Rows from block 2 of the text decoder, named by matrix and row number. Rows with one number belong to one attention dimension. Each number is 128 + 32 x the weight over its row's rms, rounded and kept within 0 to 255. All counts start at 0. Numbers have three digits each. After the name is the row's rms in percent of the matrix's.
# q: cross-attention query (decoder.blocks.2.cross_attn.q.weight, 256x256), inputs 208-255
# k: cross-attention key (decoder.blocks.2.cross_attn.k.weight, 256x256), inputs 208-255
q.127 084:117207150136144116139148156118157140150101146168096160094146137163094145163125081132160118130111164136077205127111209130139122090127123095088141
q.128 098:140090096141226166144136086145109076149054132131127130135128093164100118108113169174060118120143077153116087143097187116171177166126139106038091
q.129 094:115085182197143128094133133113134136144122080118110180171122086134137164099148170136098184157158189054068169111132138120151091136124080134102137
q.130 099:110120164083102127102174165190209140129127102154131147131198189125131141130158100119163134180117165085070182123080192116156108180087063118117140
q.131 100:118136140168069112090152146145143147120136218082137074122153127132088113102060093132086104132100147091174126149161122077169104162173152090175209
q.132 092:138122148135108135088110123093113134072145171149135174136162145105076202105167155072188143106143069127105127202183109125090116089138172114136153
q.133 105:151093121172137113148144097077133145184108149099117149155167160081123050150143169139090096097142105123093088163178103151095083138139094156151163
q.134 096:175127147114098094152167083159065053135160113153132138042117174195141090133100084145154132110197133181097165142114095181059065123148207192126138
q.135 089:149153129131114123115106101105156109087183090090076139124156125131093145134096098120119152117077119214121163103124062128107143130083108134151137
q.136 099:175124090071153159136132085108126134130204133189072179106105097149130119151143128156127086145164050069150109120172091122151130182168150124211121
q.137 095:125105148103192143167142106140125127142085129111115158155155139102156162100129104173128149139137137169133127158110084093105090114142163173112150
q.138 095:171114148179189112122173111158134187154144112144149089155113083115070121164120121143113100132104129148109143090133147157135116118110115110117102
q.139 102:149112168151090102078143128088172064126117161122167109156135139121119151154153066114188129186072111073124151125121114212121190111095151134164126
q.140 103:103173150075115183165202155135132109189104082131150094163142158182078122125131149156088088099174095080184124120135141131109096110093116134160140
q.141 099:172121186107053127130160153134139136134164123109129143089108108133172103223149164208129160155128141112144157113054131141063119148147102166149127
q.142 102:084166161141126106132084114104066134127101113107213088135096091123130191116157103106152154079073124118116166100161122135096101104123092193155149
q.143 104:114071062113129125177162122138095149196100147135160118131140180197111096099118118120080146107110149147180173126117108150106129126184135133107091
q.144 107:098139142106104135201153082125137143188130077152152168114157105174085087141120140155118098114039106156147146128104130120076079061095168115079163
q.145 099:192124172075133145116103120103212108070125122149137124124113176104169162146168120204092182164084120132109084090155141129109185102133143117190092
q.146 103:154134142133118084167124098077111128092124160150088103120158159124136131178135185128116185067157129129140140235114088131146119078111104141180137
q.147 090:118159152164122118091127115101168148104106130179138162163107090118094111106174072123207049168130159119089145088108165103162084136103111090101147
q.148 093:108180116119105108111083124111050192121094110138149149133148200088173172160132182071105094101095153191079147078128157098096131120111128101068051
q.149 090:091122096094115153190116144096148128085107145165177126083142105154087162130144117121148163171197094105199104106066132115054209149095148124088117
q.150 099:145132154173140082137174178067188101136123135115143104112149083111107141112125039163134141119135143134105167120123078184124103109111117165087106
q.151 106:151102053172141109129169191106207109125112125156101093060163118093094093168146177141100138142098128117112126065185123160111165159127149147093133
q.152 105:090114107193090160182161119102180161126108132132045118126111129131101081087149134096084109083121098088135082120197135187218080124141159183200199
q.153 111:169092141146143187103133127137199099113151149082199168113174131133057111135142116137153132081118103107101128130161136135174100151108123193131118
q.154 095:079141142119101142123127158093147084096097130161106160142144117176119154169139133127106107113065079117088147155098109093112102111130111091085118
q.155 092:102155144100111120158099132085130165097096145166088114137089176069140099138105172127123121139169083156098088172105124174118176170111150092073145
q.156 098:071130143190083137063150121144161138105125161081085124154098118104150096120176128145142140145122158112139123132206149102104085112100132053144138
q.157 106:149132141098134140173109066093131090091152129119112127151112170088115136113133114140108160118180076117135159099109085090084116146182095127114165
q.158 099:154115129150171147112131130149134152141104119090072126129117102130144134131131085081039120117116132170131132122186114125157091119094106146088106
q.159 095:140125113134102162159105168073101126084127101101099165154164168160143122162104165159158167115151090147129082163118148153133139145084060164142126
q.160 096:081152132114127171143082176156132127135050183122208145165151112145127129134137112070063088176081141104132116092176142101175114163097115130131139
q.161 100:113072180117106177125093110149119112140131120196099084151159133147176079133152098105101121121093103109176070127139147148108105099131102134122147
q.162 100:151125068101094062151119146160135173109116083084090116148164143079125111126076076160172112105104179159148129083172129135154119098129067115113097
q.163 105:101090147173135091179127112198096129115083110174111092033193178163153172127104122090148097088180096065138101089157138091142120088069175134112095
q.164 102:170176126160118160089156172114158139124139142148130106135103094181066157086131102091137177094169141144163159150133117107167091139129132106122087
q.165 093:092188113119151143126161124117087154103103115172159153113124130139119120149150154184172147149165088132132103133131146125197105158148110128112138
q.166 098:169108156120121102154113134117102166149121055107112100122090116100111110092122113107156122138137125151080095108143179120140073107124163159176185
q.167 093:137107121131176115156109141187132123084130158122087128139112121132157151110138126148137115145091125138073095182165102136213121122114138119178144
q.168 093:155186125084092087122116156162046114129118151045182104149102134097128150075108125165124049162161181190106113122138134172123140098111062115155090
q.169 083:085107150140110062065125136056087135070180143071107072082103105122144177140151122131146129141087100156158137126159157151156179105109163099143122
q.170 097:093114125160117074207196121117015165112118064130196098093128134097121157123165134087073185086085161080183132145146135120122106127130163111150124
q.171 090:083181175109092149134132149135133123110117100123178104189128144123090122084194151114124148115074120162116147141139126088130110092184108133117102
q.172 095:132150142120138142092104098124117116109180109075189171090111151108170153095151078129162115123159142188133097125158120084124108140169115155081089
q.173 096:074088108073115093128218113149105136116126132129119117171155116151191159078069105116107078132077156171120126156118107127159146117185144136129140
q.174 097:118163077106105111103120103145127101106090162162165115188158125141139156121088082142194109131139155127076157185152127142162138133213159119130074
q.175 098:129107110109126125176140180109096062152084120153161132146113140118152128187082135149057140103097146116112096140083116096117089172165118068103130
q.176 104:129109075117122132131084204051107157131180100181133087154097065098130222195136171089073141169094145064127125122158113111112119138111111101145134
q.177 096:102095100143062118129099139142192152119149142132092127118125151134163118103057134143173166208121105121168147127144141083134175135130185104114131
q.178 092:174141105129096125055140141163194133155096148142142180107128147117138140144155099169143159160142160129097106094089143096136152157115148150109096
q.179 096:148117162137152157168112106132165183049087109109174154103126102193131094105158118151139090147128199126156106127154088065156098120229149114101091
q.180 093:123086161107126095152191129130208150077173162203109141165117067093124197150112145138135082111118105142129132137148143097116104116122105143082014
q.181 100:186074138114173126103120131037213147130096160125138121084118104135098175109145108140155114096143086200184125148190089124057116097140138120128133
q.182 102:118098105134181092162139137116156152152160098127074112124186150085108061114116179116144088086113156065157132175126112138159062106138077089158106
q.183 102:122119106206068114131129097103070127130157124111093118092124091081153089161149111129133123133170170174200129128078156119132198111139082139092145
q.184 096:129177122163115123135100087142126148173184088102189165093147186172176102134084103149170129124053160155111146095152148116114164110139196171071136
q.185 095:095097198133086136083161134129100143189124152130123151203148152098083113103089148119111075137115197126156210119089113095103103161156124127112107
q.186 095:154114072138135111102159151092161215187119107131158134092111091098109159128143101074050152201086161138092129105159126106110128168136084112164176
q.187 103:128139120136115128124114113106082140104188105117160196120062185155182188099133108052104102158088140196197162161119165133150122160097102101144117
q.188 102:149116116142159098085150126120123113137149145074165134122227093166116124138127114111080112094096128182141109169147127151167152145110064126146167
q.189 102:153098144159119131202141105132115166134143131213151148146140136091130084111133129166107084167091107161141139105174091129120098139081102106115174
q.190 093:173167138191106155104147135174138136145142142143105132130112168186147166128133137129231068146082126054088074088140114171096106124090139079125127
q.191 102:090191209106089110163083090123121087066128061129057189131093069152102110130102125134149155148091088092092149097149129129094185138160185100113161
q.192 098:178149137138090154097096073157132106124109116143117109175169098094163180175110105132160091137109089135183090192140081134099092183136092164123153
q.193 092:117119157132180120146143132114115102095127107139125131128134159154148186149132174155121127145166086117106141095116159117067080103096139195132143
q.194 102:164136100183126107191138130131167155138125131087158144118084105110145097100122147093099117122146119109120120148118133096118161184175105105180189
q.195 098:094151157109133102073081105158067130108191140105127136080103111117108090152097101178168087198088183121176113067121134135148158117127150184126142
q.196 090:140104143096134122129071091131148125217095137134088098130128138189079109117123090140097159112156098162166161114128078117153126206163134182123121
q.197 096:097054102134146079136151166153052123114129143115069110152111122145102153071111114127118180154150102108182132097147141109145141157115185138150152
q.198 101:099130113114188059131102147133130095130117161101079129152160101137103160115123116123170139140135104069126158173088139129147124075159099152139183
q.199 101:118154204131125079067152144078143157103120143095082154159078176115079164130160135143075174125115164128133124140136150116108109163135120138157177
q.200 090:086126167168177175126131164129108185146130150202125203117140116092136126161149103061153112128152109107140123102119092101116138098122118130083157
q.201 111:092107157147164079104116089119178163117149142175089119147151173106101130121087152166150095085176132107102158142148171144137156124157117215109118
q.202 096:172140141095090103093140120141151124183140171164157124194202093147091153125116175132161134135092173153112084137097136124069131148112137117094131
q.203 098:095169173059137168124147171120114093195121148093182131092085113100131139098095072086202139129113215095096115176176098130095107093122116118147139
q.204 097:144105143091119126140081091108174105116123154155128171157126178072141155136109220117196122147131160147098122101117107139096082134153131176144105
q.205 095:155055079079152070098114107122186111085114130149133148128137134113138136148123076121129157163129114069133151133134135142109164087122136091146158
q.206 088:138121165127136147129078130096101133080134134136080143130123182099137091086119105158131108139136101115189109080122218166131103149095137141138155
q.207 093:123121155166149111183136131119105124197126139088129130110159117136151141172126157102127081105147127122064112156143096106157136131091058111188098
q.208 097:131121134121131088087150092123152194165121085129104182079171136137077137154170155098098161137078080118136132076180131097170153151148122176039111
q.209 100:118168098122119165175131143145178163159136186135122104099129151065150105135120129142113078162094161157105159102103106120157131191101153115191099
q.210 097:132132047169121018149091143182111124135141139194174138149105113107086140141135062146091085159191160147084089176177108194132124122123152106153096
q.211 096:086118131095171157123127124115152235139083158172101127125156129137156166099097171134210103158127139086105132099152151119079121115117136120145133
q.212 096:139099130121126175128078146119161128114128187120109148154140161152139117158102139172080127168106161129130166167072142111127132132145073102110167
q.213 097:074171116119152163142110144115129134194112107186143160132112117150190151116157018104092168131100056107095102116100103117129147180154163128057114
q.214 086:146117118120077088118176141131141090158109152154147110138110108142139104080113072116099109126120081107085163172136065116108167163163127072079115
q.215 104:067114087132090140117073076198123060104145098053118113110109157165184166169097133144104126108088098132219214154108123080088092172167081110138108
q.216 091:142085191122150117187137150161124101121146116156153109109076113076188100129146083168115126159156159142141114134089050084135163127148173143177105
q.217 093:134141163134170143119126107095163162133115110173100124152086112114105118111105074122064091155071152194087110159143125124120137145079149077150149
q.218 101:136148167127074140093098083114131141101175149189115160105107067135162149166083056060145112154165169103120126081161137104118106140156180187082134
q.219 109:133118134147166079130102149107112124185130175107124091139128130177182178171126102088104117073070175166118152168040123090158091138114095148073098
q.220 099:099120115146141094165125157087193067103155119158120123118177141154175094135142151146113105132132118116161158149131150152116187162119144074130117
q.221 093:132152170087153152136122075118086085132128211138144170180163142166128116107131118136119075131111073139122145173123154159132044103103141156138155
q.222 097:155121178106152116168107169075136055060096110095171169101125112100177086084109137167113118182098141148093147141114115118115174168146163109142114
q.223 097:108150108092130122177022115130130140136080138118128132121168164122171100167108148160167109155029160135080119150124162132177082081165185097128170
q.224 099:130134109123112119070071125104094125093101172107111108086152139102117168124132092106072133107114133133107107089147184131125127171144102129074131
q.225 110:151115110164087124110152110142162160122128166156123126083156154102127188172100136107093194114136118204137169121114076139134089081112133118122207
q.226 101:113125119130099163136175077080156118152089181101158110109161088127141143100185117136107098126045160120119143134155062104127086146160172162199107
q.227 089:108113171115128149119085128090141129178140165161124164120091132185105118095136125157044166115079153126137152154120079121050101113124165153156139
q.228 096:147200135164105144147088089150101132122143140110128188152151137143082173123088128105169169125056135141129147074140121172087111128117133133092086
q.229 092:169109117090088120134130095123155090147105110103116118119092104176142110084146146114062125115119117120067106074144109168126131113170128119149087
q.230 095:159172117167172176134139151131122124064143113022145140126094188178126109139136146074123103088125115097122132103167123139119105150184148158107197
q.231 097:168163076084174178124114140100110127141123109042105123105135059098152059113158148190117095114140152205166113172129119131111083077145096130129133
q.232 099:118111095083128123088116144188117147130098116144140100106148099116184181072086136191078090165112142115166181070107154167105165185134127141133132
q.233 091:056134106132116127164133123133110086121174146105135167096190111124106124143150159088137130073121059114211134106107082136091131150137142132111136
q.234 098:140082104129062101120188136146110127078159137114160120131071131116085125099155093085170108129149126160097115092127091098134121136128118162146117
q.235 116:091132078128153065173170122111114130105116160127145104108105155142110134143141105124148144101114155124106081053179171145192136134117130118068078
q.236 098:047091084143149143126154091146084174136146123121085125102101110171119149142051145091105142152167118129145070164189198104129168108131092105169118
q.237 105:032115106080138126143134137125122107133154150119158109071142183132109194162134114105138181103121139180079114107089109143114045164144170086104098
q.238 094:130134116081132121126182179145095076165128107131102158166148115122107126107090115043068173116123160124129142149095192120091188154117150110133119
q.239 101:151120198100160175098122147117109130104136143145133177175040163074172121153173149084159113100176120130100170114094184113104162023092110136095107
q.240 092:115152118153085150141094107109122154041133173121146115130126138111177119196132142068094140149112110118214082200111162172086141170171134143122056
q.241 100:093171166108115103126150122116057147093144127138063178134193136208128159142114107074150116150090135184078148146089152110157114160086147121085081
q.242 094:113151171196128120092159128130127098102181148142201143131079112108124054111173149075130135100133128127131131111132187167091137187088144077126112
q.243 097:166093123175165095102121094091103136125157105090137117160125168149184142134170106103183085144105172144152142151093112167122115130091162129155114
q.244 100:163155152127140163061084097118120066130124130160139129112092129100148106101161092077134142110121141151174118079095134131149092104177133146137171
q.245 107:131150117118102121161138131114111128132112151107135135155106157161109148134142136188105068095115095054128139106122064108146109103092095150132038
q.246 109:176083159154071141060106153129089130138157079134192119117101175175150094154178108134144125093152152166197172088107147160155112113154187164112122
q.247 086:166086063161055109075119194138118067135093124135150110096082146105158142080121153095117135088093103132130148154115092112078115141074107122133169
q.248 099:109141156151096111128128117152121158098090150124114108135122153118114108126111142158169152127202139077132131131140115133144134128145101162148151
q.249 095:123139135145122148141173084101085109149053068126058113143103119157116114124086123099112125080094184144109127177094163121094122157163048067130136
q.250 104:038142127202190117121155116111177151063255102105149102130194100137133189147147082129136112112112074059128117112190114121188180191076153112165150
q.251 104:137117181076109123103143138147157213168118083108133134070137072132148170107141118147120141135108150126095134086183139176164179081126140142144142
k.127 092:155128148133111160173144096109158164128144166072091147189163156085089126094155123106178108107169109127097104139101088144117207174172145072127199
k.128 099:113183138170125142163112123083089109145122145146138061146125155128185141099096140128120091156100143133107120142167166099112155093118211113196123
k.129 089:152140149104102142191156100156111124170166147142124136119198142103153093113117092117103087099110147115138090099167124178088100128131122086122151
k.130 101:094190137107127105161124144123119113154177078158107113084074075085112113080129110101162122153121121128067110135163102140207158050158157132174094
k.131 102:143186166033107098141134143121124133121147176141125146076112137146128128103114088091098142168108133130127190125110099127103179075048228139157134
k.132 104:150159082114102125074100116163147083097159093136093119053134116193108104116183133071170147116160152080130090085133167134114107047105125086099132
k.133 099:174120158151116089177146112172110113079105123133141102132087140105118145132167093113130143180168143155154135120129109144092050152139129123125167
k.134 103:102121141104146078102106138125157134126147138140174133147121137195124129100129140084129096137178100135177147114111195101115120106157173195121148
k.135 093:096119126083165156074119157103152162151055096133097168053143117175124108139103110174107109140164108165159157173059142101164145128222141041198091
k.136 098:112143087117106150128118140153174077133083149094134134186122127100103151122110130135095144184167098108131089135128139130159097109191075116092138
k.137 098:180185111096157133073098118185140107186216082126133145100129189093146121136125154092182155153059120141144136115155116150137083088182108169121110
k.138 099:120073121094119148105104130125154176111050123109112106143157103211178135099115142169076080104140166113123126187158127116129147147104145095121157
k.139 098:116146095111090160169138124149148160163044137101100128153129138098068126148158135183151140043115133127114089211116195155178144103096119132167091
k.140 100:162182165170133100153124087151189173151136135094135089134136132093127154100102093152144115095117061102135177131084179105176163122165099076157116
k.141 108:117125131176140071160150153078165166100089095070104133118161093131153139102156167151149069116173082083145131165139157147102194113091060110094095
k.142 097:127141155190168171083094115147150165161081112150113135123108173174117129095105098169143144085080110109101139157141140164092158148097170139132095
k.143 095:130166125154186122087136114090108121175147148193152136158131082133107131172159090150105168140120117153127106056149096102154118094111125141147184
k.144 104:182177156133102093204129113138107077098199048146077091135104147129101101078110116167139139105119156102097141166123160170124151127126184092091154
k.145 101:154108134127088146098141105125106115145079151117139088082128152116162141178156159106112150110147142091081133172116127212177175122141155130117125
k.146 106:164119106182126135074076128086069074170174104179153139075167126094116161090156170117112122088133103162107129137083155119110074140133089115110100
k.147 090:114091075154121122153132162127144174084110101105099116146156112188104153128154181118174129080131083115083144132122094141155069145044171133132142
k.148 094:115123105134100182139120106173150157154098147143093075109122155192134099137155143123142175100141139124190142167148076094145116144163128149104159
k.149 092:098133202110150131073157100123061078140111100132172117043064119140107144132092180118194088137065099103085063152153137089086118130195143194143106
k.150 100:137099202068171142152136117076093111110054133105113155177118139209057143172156090129142103068077160132146149148121108155166105175153104180106151
k.151 106:109098112077173165146115127128138127126122110092121156142150055144167134086145133168092179076170162115142158114124095106115205162151113158139157
k.152 102:112149138149125166212132105182149163158110139135108143155202079154102109105097129114112126084110121174149104111133180130122139138149098078074147
k.153 103:132147108108115079098209109126110130147087155112109191081136093121169161164120138164043137179155157091169140131110124147126191114098145103113113
k.154 103:145162177098113120102128096136123085108110163146099138096095119121085166164075145165110130131122094127148086157115080113060107140153159159122113
k.155 093:131144178092160205090198170137111099129129114105066087085068140138149132129161094116113094137130129148144131082151127086090064083116155143162144
k.156 093:171105124056113139182168135107141142113213118140152145110153081099181154139150129153076161125151141120175172118092135105117137110150113168085124
k.157 099:157143127125131124133131161096152119120112080104135166140102188127122015067193113129068160134121087119139169149132113120126088112130136093167141
k.158 093:132195059126165125069100090101077164128154137160101133166136178116084113146182170164108189122131119162140093130071146139108143170104116136088165
k.159 098:174131182121136146125205110206122120109160079163163127118060129122148191118108202125109151088178089079122076129119165137132106181144101093117119
k.160 094:110076110115137120129129121149135135179133164144172123136166080144149165183123078133171115146157157167094134143128074120151126061096043139080153
k.161 095:132187057120125142096099117113150047121050170179137094117108174143164160083111148170085090128097142141141142115093059134119166123147087208115148
k.162 097:143094117093132109090089127189078123113193095147154161132158129111135146148142155171114184130089087173151164141131062157132122107160143166110115
k.163 101:176131152164102106136139154120144162144058116103130129100104112098173108087089122106132119133106079142101137091108083101133058165130131163147149
k.164 102:147086112101131144108104136162109132125132158125151098096071083102149158130107164080085110078101116165188099063148124055143112157122156186146109
k.165 096:117150148139104133140112118169129163091084158121118100144088109172125135064125137126138123142149123066098121082145098120132126135116146131145094
k.166 102:145152166106132147161118162125087077165138175134159145119141174139144104102070120094102097098112168192105180077152088177117133133117088119104155
k.167 099:107152101118076159180137126113173091128072148145119199114203086163104105153148102143143075095110155145147154133117128169131112149118114085158177
k.168 097:131082188157151115125111117121136097139087138202185173118108137125104140123179189158113122188135140145143134137147085066134131122071168108086143
k.169 091:148106173126128187119130180156129083107162098063102100155122199140109172113165109099133117144173100191140175092106135153117153162113150163147145
k.170 096:137087154194099200091140091126144167154199190140106067143119136089221155095115076099151146179144132149124056067104140078144121125123108167152151
k.171 099:113170146154106154143088124140089120171151135150091123113133148144119163146096055096151140180094112126145082113170151093162088180086123118077104
k.172 093:180061174122155117152187118176085108105084159097163122051065082177170121120062117140090128138118180115124158059146136143145108118133094122138125
k.173 097:138126093111117090139118166160120123129235112166133147165148110152047108116114128150065102057100078109132146147152120132062117141141131106090131
k.174 096:120122088089107130084160153143122133148131091122149114127070132136150154143123134123180097149174144065125158096134100124167091132091155177148252
k.175 102:168113143154135102120154148171155160077143108151121174181109090181163134108149085154096119042133113142106104194161140159125137111096141168079139
k.176 097:110107128132140098093153098176156175142146099107078105069166139069076158098128075152093106179152140186113064185146079149110146110056107111151137
k.177 089:163070111017087184143122118134116106199114124130163126163122115098129120126169118137139112137198168115105186066119152107123138176160178102112121
k.178 100:140164115100106095175119128071125163183073120131095152144121125123151155119154117134172191183176146106144158169195073170147110145120159121098096
k.179 098:094144135074147158128145104141126165112142105124108151090118092116142115099185177076144115120129073150147164097086120118120107212104134127132134
k.180 092:117179122140135136144119131106147162139134148111108151139155123184150053131127101162143079157156130098172135167090155118118114174134094051138174
k.181 099:192133119064165086082097173140117146125144116113044137120138116111051034123150132095148152157111147103110099140130172178142098158096149107108138
k.182 102:200169139125156117103163136096063125119163151099156103092145198149101204116149142170132110131118101164168091095098140149126157145146053092156131
k.183 097:105109117129187205192115095120142147177133084130073100124167187050100110127127052119094176132127138136195130056167124169131098043099143150150186
k.184 102:100105085153095158178154140135076095153193080121129131107151100099123130189112120161132217173078081116165110137153085168111181051082136161120094
k.185 099:172145079126095089155095120089057116096204160102133084142182117120066095150099134152145079057095142089119110079106125148153173131100108209177078
k.186 093:207084115164124166096151120148101121131148146103132154155091122061115092146087102123084115102077139116048168183122117131169176070146126109161055
k.187 094:100111103145152151114129174146157136155177053128134155140140158122158126182115102083106167097127188152167077105157109190098126132094138137136174
k.188 104:164172144120118085118096154157150169124159093140123092050143151069016190140103125150172077096111147134140103110129171148148142132133162085172169
k.189 098:089137130167097157093150078140095087139078101159183156140131123090122151071140113146107093121137153167106073098113142194048145104101073179181133
k.190 092:097119099085098148198135053153170159115153140102174163095152105171132168148170139135090127168107152170107178153115086130116116165111111106090055
k.191 098:123143147153130117190131129165090048090113163137154160243091082076145121161080083140200121167173117191115103109113075111144109194078121158122166
k.192 089:112122117156154143106170141179075145124139128104115088149088113140097098124120080117123124112087115123138140195162160170136134159149118147148139
k.193 090:103115134161126148138100122120092109122148147125126152170108134155152116118104124117158084181130180133150101118187147130168134104069040067120121
k.194 102:100200069151148070085096122149145126098130119130152163181115144136137131173136166170122175068125141102120149061157140130213106124120141099075125
k.195 100:092110112147138150198167123108143112124140098158146163174118144115130132129109093169125141088089141160113158110186090151108139114113137107142082
k.196 095:139121164175115103105117123140137142076125130115149128092103097167154187112162193114197118167115164106105095109112161127117122135141148109123115
k.197 095:104139188119133152114106097187196188157146100136114107157129124126194182108149160139077118125082078116096104135118093171126148146157142157114089
k.198 101:140158158102118167139082123116085130110172148108124143137121126166145141092221103124109098118130163130111185085177098142134149115056153078114168
k.199 103:162149100149112136135088098119128139141143127107143122094130186100177168119120154116110167087106143184092117087138210145091125180116070180165122
k.200 095:112153091125156112161094148182098064132122128143070159119127099116132143099156092128119162113112083157135143120133127151157163095095141183119146
k.201 105:164132114158162171117098119099125138111157094140115157149119101135152096161149118116177155081136107176155145132078101141134113143133108050155148
k.202 091:110113151156139114152117130087151109131185112219152089147085141135079155127119137086096164130108128117168102180122112087131116178115077081136062
k.203 094:181156147172125123075102166089135148142112128135190085200093167141105099133105149132094112100174117124119112095058193145137042122149122103154140
k.204 103:199108086131141190115140107106181097121148189113108111170115123103149171131143111105096136152140112146120119140160142123139100125069144188104068
k.205 097:086159103093168186139134173105157104124108086080124148159167125113124114082117186101073138142104086123169137148126181150050136190131139107096124
k.206 092:123142151197162143085141111178108143103095178152114155171121122116080076198163159143113165123122155125045153164145146139154188128076167164127153
k.207 098:162157112142153131076124130112124100131169122090069147115143167112156131124126138078194103110126131148188153109108100142141128092151148145116133
k.208 094:118094150101067131102143114169110144113210078137135135069117074135175139114162131180153181155109113171107165143158145119167147094114218124175126
k.209 104:115193103106130173140101108150169163114090095128113114181133150105143153206123167129051141177061148109081092132104087142107158089113101091092151
k.210 099:147072107102152147131120114147113158152089128153093108123144079144141130126151139097112094106151136090146093156106158095125146116150138115096170
k.211 098:175106158122108167100079145099143110146139174063073129118118149141146116142150049139101086109145056170084076186156127092107153112089130059094139
k.212 098:151142165140149105146183089107139170083164105134095097102161136109114190132120090120167153108134149119129097178176088145141116130111169116113131
k.213 098:149137131135079135175094148158118077127115147114047101123165182075150105187102094150125122091129155096126079153059137086189099153150111091157190
k.214 090:129152126072132139135173122138124148097147130164122141090137132114130233121040093086114127096125080107168068092177109127092156135128138079142159
k.215 100:113105119141157135117063139062134100103122095101124097152150102125092098131166156162179125170127094137123084127164128111125132124145162121169111
k.216 099:102119130110113107130152102097065113174105176146135055121110146172125136122177090084137133132120158122134121088070143146099176131094147147064094
k.217 096:128147103108126118080088168121091176195139118100130166122087105106128093123137179102113145143080122145195157165120185132097148088124127087143145
k.218 102:092091131076150128159100127112079161122207160150152166148143110086159107114143145159124131136131165166113128146161066110158137123137124149102130
k.219 095:199082119132177088122148156079151089163075140144144187121076193132150153106158105132150160120116134166082096113141153114131123145126109122091142
k.220 094:141126138181110125074082203154139129153073202093172140075123080164125112198116062103145097095115127150175150122058130114084108118108138127085153
k.221 093:129126113115138148069167100121139126186156144090125129060133120150129104073127111107095153148174104163166135173077161143108085123105079135143218
k.222 099:082107154091118126152158125115114103181092178174128116139154113139176154061146145152124195169151095116139126117077073165120175092187113130116109
k.223 095:146115126136131138093126184109187136072124178110124104127122092149126121114163119145158170164131092119124120099101117148137122148089132112157103
k.224 097:108110110133101204177155066107111129088136120170124160085149155119140151101150073128095134127072148136112154177127203154086140146114145137136157
k.225 100:165099106113146147131144147133132184106122085161119127159110162093135090069106149184126177164135142172157122142140114171105211094122113124116122
k.226 098:168132167084078087160126141058117148096138120169127114131098195142101089139094107131174087156114186128139152147148152134141114115170110089094178
k.227 087:142124088137093097144144120151212173103133147131111128087104145112148118109159088098098068112145152076104129162105146156123065165168153129123161
k.228 090:179107144126134067103132156075116091122164151085107079076112122150080146080149144157162132124184152138158148183133137063125098128156214173072098
k.229 098:093172112053146119064166111145086112096108089119175128161162116098106096145094099071139116166102132142150214104075105119041090177139163118157155
k.230 092:122118185142163090113185072105039125135129103144188143141104155113130124179123115183165097112118123132164142067052080136127103147190085151157161
k.231 093:085166146162186128074184135099186096102116146092160113097121110103115113138110166103080094125123125133050163142118106156145121102164126140111055
k.232 097:119118195052165119165072085136112100080208142131136150151120171070062079116133116168135120156136115108118110153158107131106204083126111165135163
k.233 093:068169113112125142115118129143142118116143158162105163133175175107166189145148147122118132115139077131129121125217106108175121186096155174082125
k.234 094:115074151169134143088138117119109131126158119089139128192120143170160119184160076114125109119190081064149152113146083103144134135139143199085144
k.235 110:125107110094182138096065136107133128130124079148164104114137170139148140126135112131128094153112139137152194091093144151139115118073078137126184
k.236 097:108153166100110162188111119138148145141174153057132032136164136088142114110100112110090194098150156130117133128151134154159156063155098150058188
k.237 106:132088083162130154122140151164151155140145118083163088160104160117184168108128116091120107194122146093108079120147118088123138213098064113153102
k.238 099:102131120088089133134093098143131089061141131082083122129128147126145139116113066136149137103163111137146134144089094071116117166125119160103069
k.239 094:178178121115101156199127145158048136046163159094075105137134130153149125085152108111102117116100122151136148149147140126165159105172132111117101
k.240 095:119119113081146128134125053078129102174169137109160113152113124175159128127158078081179154085157096156107149138141135106168141102139113104073144
k.241 092:147191140097117130151129115144183142159137134115098139133167098102202115162143107121143158079153126146072106122175092114130100103069074119089130
k.242 099:089173069183094183157134137049178074122106114135165129107134083169185107169153184161174116084097124171100125123139141148132106126140186134147187
k.243 098:161065189120156141184138143166159137130141158062094161149129106150148102127175122129136118225154153156079127149164152108141069145158092149088132
k.244 098:149128113080097140183130129133142156076142133089130158119120102147150115138129134176120147168112138103086162176113135113149108150138127145091187
k.245 102:100102202105078132099081165099152158059176005153105151138143153178181119117096132132140176131126111160134092138168080112130134108140177143116136
k.246 102:119098126097086122073147141080084126100130182165141084174082059114142115116127124157084079178136100127067138183147090154140091135167133117117157
k.247 089:095107166080128170115139112134174137176119129148157121117073105142089092095151116170104114143186068090081145108141112101106119139149116114165098
k.248 100:147150066130119153070108176178118176114070145051194121128089187091153124115082130138109168143143118151161126162163148188130119122127118078173156
k.249 099:108097140091140100107163144107158134196109183149130167083106081125115209115082094172184090147113084151125141149105124193151078120127113146148168
k.250 103:140163162167121132166120105167135143057136097114125136138113173142120095115108132102109094139179130167124133108189137148142110032103134155121159
k.251 098:129046070158092091078130160090131132088186115220147104115084132112163095122137110108084152130117136152130156170101150130100172125102143174141141